config = dict(
    num_classes=256,
    upsampling='pixel_shuffle',
    init='trunc_normal_002',
    optimizer='soap',
    beta1=0.95,
    eps=1e-08,
    magnitude_pruning=0.5,
    weight_decay=0.1,
)
Rows from block 5 of a small class-conditioned image flow-matching model, named by matrix and row number. Rows with one number belong to one channel. Each number is 128 + 32 x the weight over its row's rms, rounded and kept within 0 to 255. All counts start at 0. Numbers have three digits each.
After each channel's rows are labels from the 100 images, of 14848 (inputs lightly noised), where the channel reaches its highest value: "top examples" is what is common among them. Only what is clearly more common there than usual is listed. The data: histories of elementary cellular automata, time running down.
# convs0: first 3x3 conv (model.decb.0.0.convs.0.weight, 256x512x3x3, each kernel summed), inputs 148-221
# convs1: second 3x3 conv (model.decb.0.0.convs.1.weight, 256x256x3x3, transposed, each kernel summed), outputs 172-255

convs0.239:081208151086063114107097072114133068159143106145048125084128091116140134109126165133150088110077149127104083074075104128167093109122121130158136168108069097129130142077144172110116078141121144169156153166109101065101137146
convs1.239:172130121121153120162117140079119130150066111166150136143110141120177093100134114132116083175204140143113086121144110159114119078133092108234135145153133157125144129128099127145095068135128184113114151133132149155092153122201163157152186191099102093119
top examples: 100 turns on; 001 turns on; 101 turns on; rule: rule 50

convs0.64:102173123104114128079123124244171167103109132113172121191105131139139185153103161159168128162202124081168093233074124093148150152105126108131181114087147084156188126143136134143114110132124120104116138139133156055163127148
convs1.64:163103080105115074139117195135155125070112100115177141152107131139153091127189157205109120078140128097141122162069164115220129118095107145173146193099123137132111088168148114114127119084038156160131075154159126101089133146154139141149142100126077186081
top examples: 100 turns on

convs0.249:117104112179086050140111126104118147122121128109107159193134165142130068062115147110174144101138151142152144138158178148135122137138143158157134109070128109135134113184110078128166130095135046149186132114159097061136096081
convs1.249:152117112052124130203144101105133138125128152179156153181071113135141117143145142182136135093171107100162099114076143134108085095068071140091158101126092138153096120134106145102076111128113148073134090143160092192101079084122146135147178093121151104157
top examples: 101 turns on; 001 turns on; rule: rule 179

convs0.2:161113163200092176163146107082114144136131147141110154120159130070131176110145100111180060148073115193126118079150151182156086110122133125148132153142123163078067133179088157083087146134117092119123124126141099142126133124
convs1.2:164082080107116173132125112175211104165151052144132198161147187102116102157142154115122129184091142106204137145164084092130137137162135148077135144104162100128154157109186101173109129137125116112148167145148159139131087122172079137163157096155124077141
top examples: 000 turns on; 100 turns on

convs0.147:136078153130127113226110103206103119137114084097139141151147062127076131128163110097137141177100039117152154169140117121062177180114108143108163151051160206104112113166119179068087110118102146085065087113136122171092052138
convs1.147:156120089097116137060132162105148122098151124119099087118147114138083127161143046124146134074127084115040125104128134126126117168141141184129092207136181115127182145171075151128174122156179065154171120101137104064126165121153229171155097181129137109136
top examples: 101 turns on

convs0.174:083117101092120109112126114152089100108112107156118102103086084128146154123105117102120106081160088102106085162129178158156135175050100108133119132129083114161114099087122098098157088078066104156082153117131117062132115047
convs1.174:107137106100162131158127100161123103157154119147115110093103126129198102128083110143119178113153122202119114099137076105133127200033128189126066110174064096205160131121132150112162111120108156092119153173136124168099164119109069218088179080128151163130
top examples: 010 turns on

convs0.199:093106131108141106141139111111098091151163132115106122100094089087134064134108136092129143063101117097144121043161091071092085118108120109116126114086169149178140059098060058102089130134141090155128105136174106092133093131
convs1.199:208122099074168147099107109111118083158189126105164145131112152163149109079134123102134123132181153114145148141115164127078125198072100072133140133153153165157106161112165125178135119156137214121142130173128114161111136047133097086158119063137164164110
top examples: 100 turns on; rule: rule 90

convs0.191:100148148154129116132124148114109121152104118127129075094095151140120177086068084044177110090129076128169073132137150121111146112085128138115145141134142112099044099079124136091115103103115130098108103114112086070129118123
convs1.191:137090162149130139129140191100185158136076143027192150137142166193102161166108157126081204101098115146105154120127145118172135087147178158117160112088151167083132129116146122138156065122134115178153128151124090122110074057128122079115140075130110199126
top examples: 000 turns on

convs0.38:202089168112121156160129116096138141053159131137123121130115159118125147177140137103112116128147066090124091117116099123097149097119143123151146121121155116171174189124152094103102142129130140093152110156146094076082103142
convs1.38:174149188122097138145147179151167128149138161118098124168125215069159145105106100137125149181181127107144169161095097093071114182119110121111149143172129127063161116171123145121100090146181182102171163170154155116070108164134121172119117075135160106075
top examples: 000 turns on

convs0.34:138092125118134123136152117105093154083113083142054138085123088150134197141095102118091078136099126125103059109144141121088157083140140117125119136084161104119100118075136117084131107128125150112127125134116110133116122100
convs1.34:108222068066096148148121095152109080161151131152140122066158112132141115108084064065188118102159186064128126102099089114146095131099119192091075078121115063147115148087110139193070162115056117106124133167132089145143139104145095148133145079141109120114
top examples: 010 turns on

convs0.105:177118075150125164148150113139107127105182119147138168124154091126125154106155198161138102148102092116194092145220099143168157120154145117076162156125182135129108131163112209147154136156120151102180149154159150060148108147
convs1.105:232121177156125105118095087132185187144150163134099130154105181097138136141173136163078113167141090124117113141136149040108055153184118130120102101137148134156157130110084067153148161122135109080183155082113091106064178102110143143144124181105131128130
top examples: large cells

convs0.225:123078148134210137118102146098133128128083132172154164040122155138086143164116193159156147182176202177147099088170150122116128224133192042162099092160082137124124095096116144185132100112087037149140143106178139128159165064
convs1.225:129150102178076137139122137153103111101134128135103159175167109117134121190101150121147116114167141074079182142133132108190138134131150106162105169123109079108162103107157057104092079128139171076163153135183170167120095133097084148149138193045149128165
top examples: 111 turns on; large cells

convs0.123:127137112125114123091136141082125114116084195130074147149094162135152143081111129160117120094175133088149124133119120110126132145196181139133136142090137140169151137065139153119092146121144112140135128092114084081157082145
convs1.123:124134140112116167151087084083118204105144104093074166143132156087169112164142147142114127178143163100132119184077124103060161145135139119125096148149144130107115156102147124177110171126099174182147183135156152111098119163138111138144204133179172110121
top examples: large cells; 111 turns on

convs0.247:165078128146160158179122144103129134088113110138129139116116112126182121090118093094114122122145110113123133152149124180117158164112121131115140100128135127096106158124130154108131137148099107075101113106107123110142111117
convs1.247:167072146130106110153113186144142170116121101116134167139164118162086067148186103093140177172097179106188128159111076221123123108115178110128163156152146145080118143110128160138079083143154128135123104040129191174106090106085119139056130162112164102124
top examples: 001 turns on; 111 turns on

convs0.163:158146127113143141113020187148080113147127160163097095201138175176112156089159115179126160083119122118172197116144094163140129143141189165108154133029188083144202138163139082134143118131138115114154147141092100162175113170
convs1.163:102146101113106132096140158137162144126173162050110213080158153136109177144155149140170136120179108129108101143115138093113140129100129164088143144126165098076162119157114103114204122165147182091138122121114091070128132148200134182141100118158154108097
top examples: 001 turns on; 000 turns on; large cells

convs0.26:127098110137108120159101162108056156121092143115184174104126146132143133080161095150089142101132143160118141082187143114139029183081153131120136089109108109103124126147110186179134118170125099131112142120143134076135137097
convs1.26:111192117139090069072080108117112144078149125124058192101168057167145139120141138181095103103065130139119116097124156126110139164091167124137085108090139093097206128114106116133179173088112089132073073065130127152144096118102085119123141109146088191116
top examples: 100 turns on; 000 turns on

convs0.85:104091076101113160123120147136099193125116156095124103102139101115189116109111146118093129141180118093095164139117131119108141145105156086132114129170146141125106072085086135075141110121123107156128117101161135117136164133
convs1.85:117107117127131091173155092118151107097140125192155176110105141115099099090119142105150089146139157133103118112147126080134105119128146114152143077121153102152144157149147108167140100157105090111107106131128144149133079119120215078132098116206142148145
top examples: sparse start; 111 turns on; 000 turns on; 001 turns on

convs0.100:103130169070132075175116125140112148125113064090125072112073173078089138121107136117093143181162110111125136153094067110079146129122132178111146127111107127134127101102142072130101142152117112023122134095112126116115097142
convs1.100:161162127135173186139170165116120116101160143109150121170157181180158122104171108102081132139112129149110079148122131134104104175134131127090153120090097123182092128108133177148088112157105186170158125116181100142113131093068162110145109146121101084113
top examples: 011 turns on; rule: rule 90

convs0.113:163094140175059115130105202162142120111078137116089154127116111063083157137135132149190150148124114116161090136109125125122147143132158119127094099131112131119098147138099186142140110113084092103156144137154139115109140132
convs1.113:147108113085156076175183148110091090091097088145149135122137103168142122188135162147101143123160160123120094127176150196176079125159162222177115180091161167151137144138157088174136100098069101135135128137123179142067146179114185144135094167116131106122
top examples: 111 turns on; 110 turns on; 101 turns on; 100 turns on

convs0.94:077139161058125041096062177101134090207163169111085103155108143093132051125167146124078153120079108081146127173102103110105151112099160149113186119081125135119151153150063135108217067125085118152140156168135128157144126095
convs1.94:108118124162154069164165105128147141121136209171128108149127120114123096137116186083127058123167139147099101119098145074171149121139127088142185105072170115092148123000118177099126091080109139146096163071102145102142121094169134065104062173151078093144
top examples: rule: rule 90

convs0.205:102136077079132129089129094098130152136184069160114128108156068141129134114121099120103098093151079103133080138103134084112106124160109138100138142084086135137157133122141083068116146128179145160127134086122137128108110111
convs1.205:149138076145136107156129129177173168188138150131111145111099120113133128148101111117133141127193134093117156092096141097149097133123135073140158090121100138060141058092154100133091117080113119113092144081165130135178141073127161133143092233051155116100
top examples: 000 turns on; 101 turns on; 100 turns on; 001 turns on

convs0.188:151164116104190105139166111147078152162112094124141150135136113129158152100132112178089110097140167138149061156097106179122127140128073102102143141115175165135159168051173164173138149132136164111140152131062103117124122135
convs1.188:112136037106131104161108084108092114111111159098142121123133185136149122065124120188108166114215121144163107104120102137122122146133054076137070105156135134144129169158106184073181081024137118162115118105126118101135119114143105045078168098163129117091
top examples: 001 turns on

convs0.58:106097103101109090137087146084104081133067126128090123127124117104110131107143117107132142097099145100114128117113117112123124063157180176117137114042101144117115194087128082134094096137086132087111105112073089152135172134
convs1.58:137170130064125074130125078082119163164130123132134169095098125138118170154157059098116121136161137176128159134165099094092110129088144171121050100145138103245190084105085163091130106125187151125108128102082138126082161110101092158104174127116107097146
top examples: large cells

convs0.242:114147137088134088087077151071123088104112148136113105107132114106073136160125131170107149110075119127165054149134093132140135114086078120164155127070151111134155189097132054137149108136098157128118100134188099214152180144
convs1.242:102110181111107122157034144120155159130098145133140079161133086133052145117113132125138108117091087127142154141120109166128134122150141123184125163178230106048129056115181144188134125117161097113083135129149129149163125131139083118150107172146115132071
top examples: 101 turns on; 001 turns on

convs0.214:138135139100161109084148093099147135132161059130086145156120099109116167117132105098122132144154087123139137130100090042074101107149109151106122147092159151139134103124109129101129114120143172133111093146122103095115103118
convs1.214:164056188053072105108044096162145119114111118146121159132113094110173162114142155162149112094141137126136166070052130109144136065106140108111075120123166114072156078140159160083118177072135137109149105165140131127156148190161091128124113204156164099103
top examples: 000 turns on

convs0.228:093132113090138098091073091127149084170178067152100074117141094123140122129153150099092145099147112128146115108090120093131111121096114126121113126099105118143140107096129095081133088100083125168102131103150125081139112102
convs1.228:167146149151131157091111151067147138126156114092119127139197116124139136134111106132138100138205094127125119188101102127166127187083159126121092123082119086154123116098107175091148118089122103107142136123162193142155035140086138107108129122099098161129
top examples: 011 turns on; 110 turns on

convs0.37:147141095163135159172118154142115138127093133120141129104120111117130140095145131134103142124111125220171144151140142166146104161139150138086131128164151149108103133105142112136106134180124110144133098133141127128119125144
convs1.37:087100073158110089086081144138165173137215133162141171084167166120105099122139111148133141255136117096149199178084098111157138159161141101171108140118115090120149164117105085107108111133139182102129124107131124130156093107146166128135131176129114063121
top examples: large cells; 000 turns on; 011 turns on; 001 turns on

convs0.145:163121150119186129150098210116149130100109134111093139071109137124162165117121141073135157090110043169159137139228215126108187120074108123138137121081184112132160101160115081080170128113076078151121117156115074142129167137
convs1.145:127105168105143129116141131086129132076135118137144103145119170185104221129137122083121243110129125108139081152115126122103146118103069215129092130095131165119118089175130124096149122132083136086102139184093141113190179129151111104085166127074115140125
top examples: 001 turns on

convs0.56:165128165124161104146147108160108132120109070175150126141106094139111164126162141151136144136171137112157137082122115135129127130117114107134076108102161150118100119144169109096148158124148137122171157101141136161142113207
convs1.56:111167177171135105211151118155115166173101147129132154194102124160134080117095178126149172146130170097133143108142053105077112038105116087124134080152160102114138112146130091074109170090146134150127080108124141178112075122120094112123140104186119115135
top examples: 110 turns on; 011 turns on; 000 turns on; 010 turns on

convs0.86:133120112128121078146125163145169152067125096130089118174110102095090114144107156130165142188135131112105112174151192152137187124054077067135150147126123131086139122222092097106120134139120104060148116145118149144111122117
convs1.86:151118112111145152150147137162178147176106132140131166151175126140194131122138087082080092152129092127114135142107137103191154149110149168102150189110133102105157135050129167175109137118133141106148090096099134080073142165133120117157120144122152131147
top examples: 110 turns on

convs0.139:117102143128161134119144057079126158109153000156155129118126121204160107133108123137146138108154107148134124136111173122112121084138045110160143128149144088053104106098130131148153152132161144141078146106127150117202070129
convs1.139:098145092117110088162061138176108164136128128105074176184147157106132110148118126088167117163163124093080124125092142129124099115143096074185093082130171127194148206089170165197063127141144160144106149142068084107114122135122125159103067114127124130188
top examples: 110 turns on; 011 turns on; 111 turns on; sparse start

convs0.255:103138156143122139123142131144162067115113120143117164162114205144090117126100161109133142149167167150108089113051117077129087110119147102171119074125131109148051135088123136135123119082062140130076120127157107112091179082
convs1.255:167138132160147142101105106127166129142173096133153129143170180148158169172139081139083113124165146147127115129131136087078137133077151072138102141090173154135112120133145151052171195096125133153117174127123091160134075097121100121162122121103093125137
top examples: 110 turns on; 111 turns on

convs0.134:149085185122169100154096156149101110136153051198154142197144114079092099112118117139180174079109132098112191126142109136131140128090137070088115092044138127130191161099130123087147088120109135111159170122106115169196115121
convs1.134:132179123140090139100129156125181129101155170076179194160093142135146169150108182139111107100109125097077056090177135080133126098162134154088144185103147152117063104138136091139096140128107148113180166107102151116111144118144155101133137088149129130105
top examples: 010 turns on; large cells

convs0.17:144108161194079142169152177100179125109136133147161111091167133090167144126102089191189169176080130161090122157136027153112214117085114136133125072167163097117111216180148180136094117143111151102143132138123121156118136146
convs1.17:138184127133125113134087143173160122128096165142117100103142151169093142130153165177186105131202121158163107119156116141164141168161191117142114182157107136120143067164117138134158101163133080124118098067130087153094174132192084060158113129086113127119
top examples: dense start

convs0.201:125149142143136124142124161140156201093095109159147139137085096120171121079106108126114089145169100128116133184131102159146072129090125156083154148093150122154129145132197088119118134130092119074131134134098161119155131160
convs1.201:125095120084137106152128154156121120089099182067122092126117161070148117084175115131131132139107159156215121095118145158128143089151142131141162119154202159099167158169099116102093118113119123136148106142125173112134138111124098169125112106142182136097
top examples: 000 turns on

convs0.187:131108110111166117101073183168171090185147166111136118064116162070169140126152166155123150124175076121129166160104110093135131115146128153138173152081130166148157161122148108133168150141127099136146155124142102098145146128
convs1.187:125114161178147096078144167127171151108144158086141129111169150166067144128137112135119220147138154149154126156061109046128117160080147139131106150135140127161176120149111098106092149123129125067106135117142127113109159124092142141076134119138224065110
top examples: 000 turns on

convs0.193:144118106147089108079082116117133127122089147109141070153109127089140082117076141098124121224200055116083130167124112125193078147101093121151127128073094125156034137157077111075109148100123093055121181117091104130130148119
convs1.193:123152136144141112181089141114170145126125098110149085180082089115098131094088150068160170121088155148211136155122169125109112107116194140144126085125096134066158160108131109139133077113116095156118135158178137105133173118129076127150101140119165136091
top examples: dense start

convs0.73:123177147172151154159088174109146100131095128091158136121119118091138175110105132158158103100180147176187137174136178083116162159096116155172151096120101158115098155125090187166155124123117050087147117188134159146168124126
convs1.73:118086175125124086135157158165151106105108105119121160101089202160150180140145074133119178224155206107141166160176127120159134133197147123172064175058140181153185146121135135143145067139089120061119099078070106164082157113115063148138139110070097144165
top examples: large cells; 000 turns on

convs0.143:092099123187155137161059191161130143136120149117162097165082154115130104128116102135119166099156121097183155111124119121120121169118157177095119107117146098176184151123093117182166112164109121055144155086136142133136108115
convs1.143:111126129177100140077130104111146087151198163045094145136195140099142169060153137094145115119135122216103084181172154127075133197143111151093191126160165121148136155089138122175125111131113117101147144163108080134166118131153187141139082093161168137108
top examples: dense start

convs0.9:150159154123156117162146117106152142129120142176150102099120146105103149116126129165113134136136101130169113176123120113139165106175164157103142133121130098141106159126146142161094121140124120093135111138115124131139113102
convs1.9:153124119169159107112136100209144082153091097180152148188150092119171099078104160116115141094120159137122119101097081140154149135081163057135142057113101114077183072084143083139109135089169128102139096142144109114109113110131117114144165129159111154131
top examples: 110 turns on; 011 turns on; 111 turns on

convs0.117:133065155085188098120115109149094127134119068088150153126145122151132120102130101090142148100152075182165144182134097174122125197080082116150116097124101131101129107101088162103141109099092079137102134135117149114170076128
convs1.117:091117138077093107130171109092137107120156105132149130085116144134208090093124079086119159144115127091138162139159086128134115162125116090193122108137072122101130104093106123165143100107085183056149089130146119179104117117095082154194160052103123206139
top examples: 110 turns on

convs0.148:068109128136139116117179129178150063149100135148106124108105124152124173091104128084134131118195090176135143129103152114163166166098128141118133112128168125128087079087152104091160090126093117120096132132134120143125106101
convs1.148:123094173138075114158068153091092182163163089094078120218164160105144105168143182126131178214150102154094097193088114094099177179131146094101136129160135067156129100147144135112101082165126135102097179110125076058082144142146149147103160169164187126119
top examples: 011 turns on

convs0.161:143162185090169129122098133141111143141112022126144135197142138134110127142104158115155167104104161124185143137090099149119136192101095143122132114136156144127184136119133097112168115160092132136098074191129151152131140138
convs1.161:135152094165140130078162118066093108105176183125181170104096118101110148134132130116170169185176082150122164116142117111122157127178032154074131186174143119135167193136147174160132135120179124141108116099134129109148123149197179153127150161150161105111
top examples: 001 turns on; 011 turns on

convs0.16:137149153108085119138100181173114115132102131193062190102146150150133136115107110171136089106188124147111153076124200127108144179154171109140132116143134119110159144111111154216115128126125201139167107149170109197128120136
convs1.16:132114116146122108153100159132149157117112106110136127136172120101143135170123082174181128052113158103111150106185126176214161130091137137082144120080114055119164085106145086107134157110079104179114117099154130165085086109103117131195118095090126101078
top examples: 100 turns on

convs0.219:171153190156067134067075142117204104122143105108111120109156142129149090050163186160165151124117096136128127116121134142156135099069119141177097151100138174162152107137115134142089116115116107129147116124168102115120138153
convs1.219:138108143117127127170054162112133153132094087160161105148119084142155161106139118149144156120115152147206124095126132164140138172107171136184130184145184149070165110129157030171101098151144102103135133179142157128147145088133087113176171191096170161125
top examples: sparse start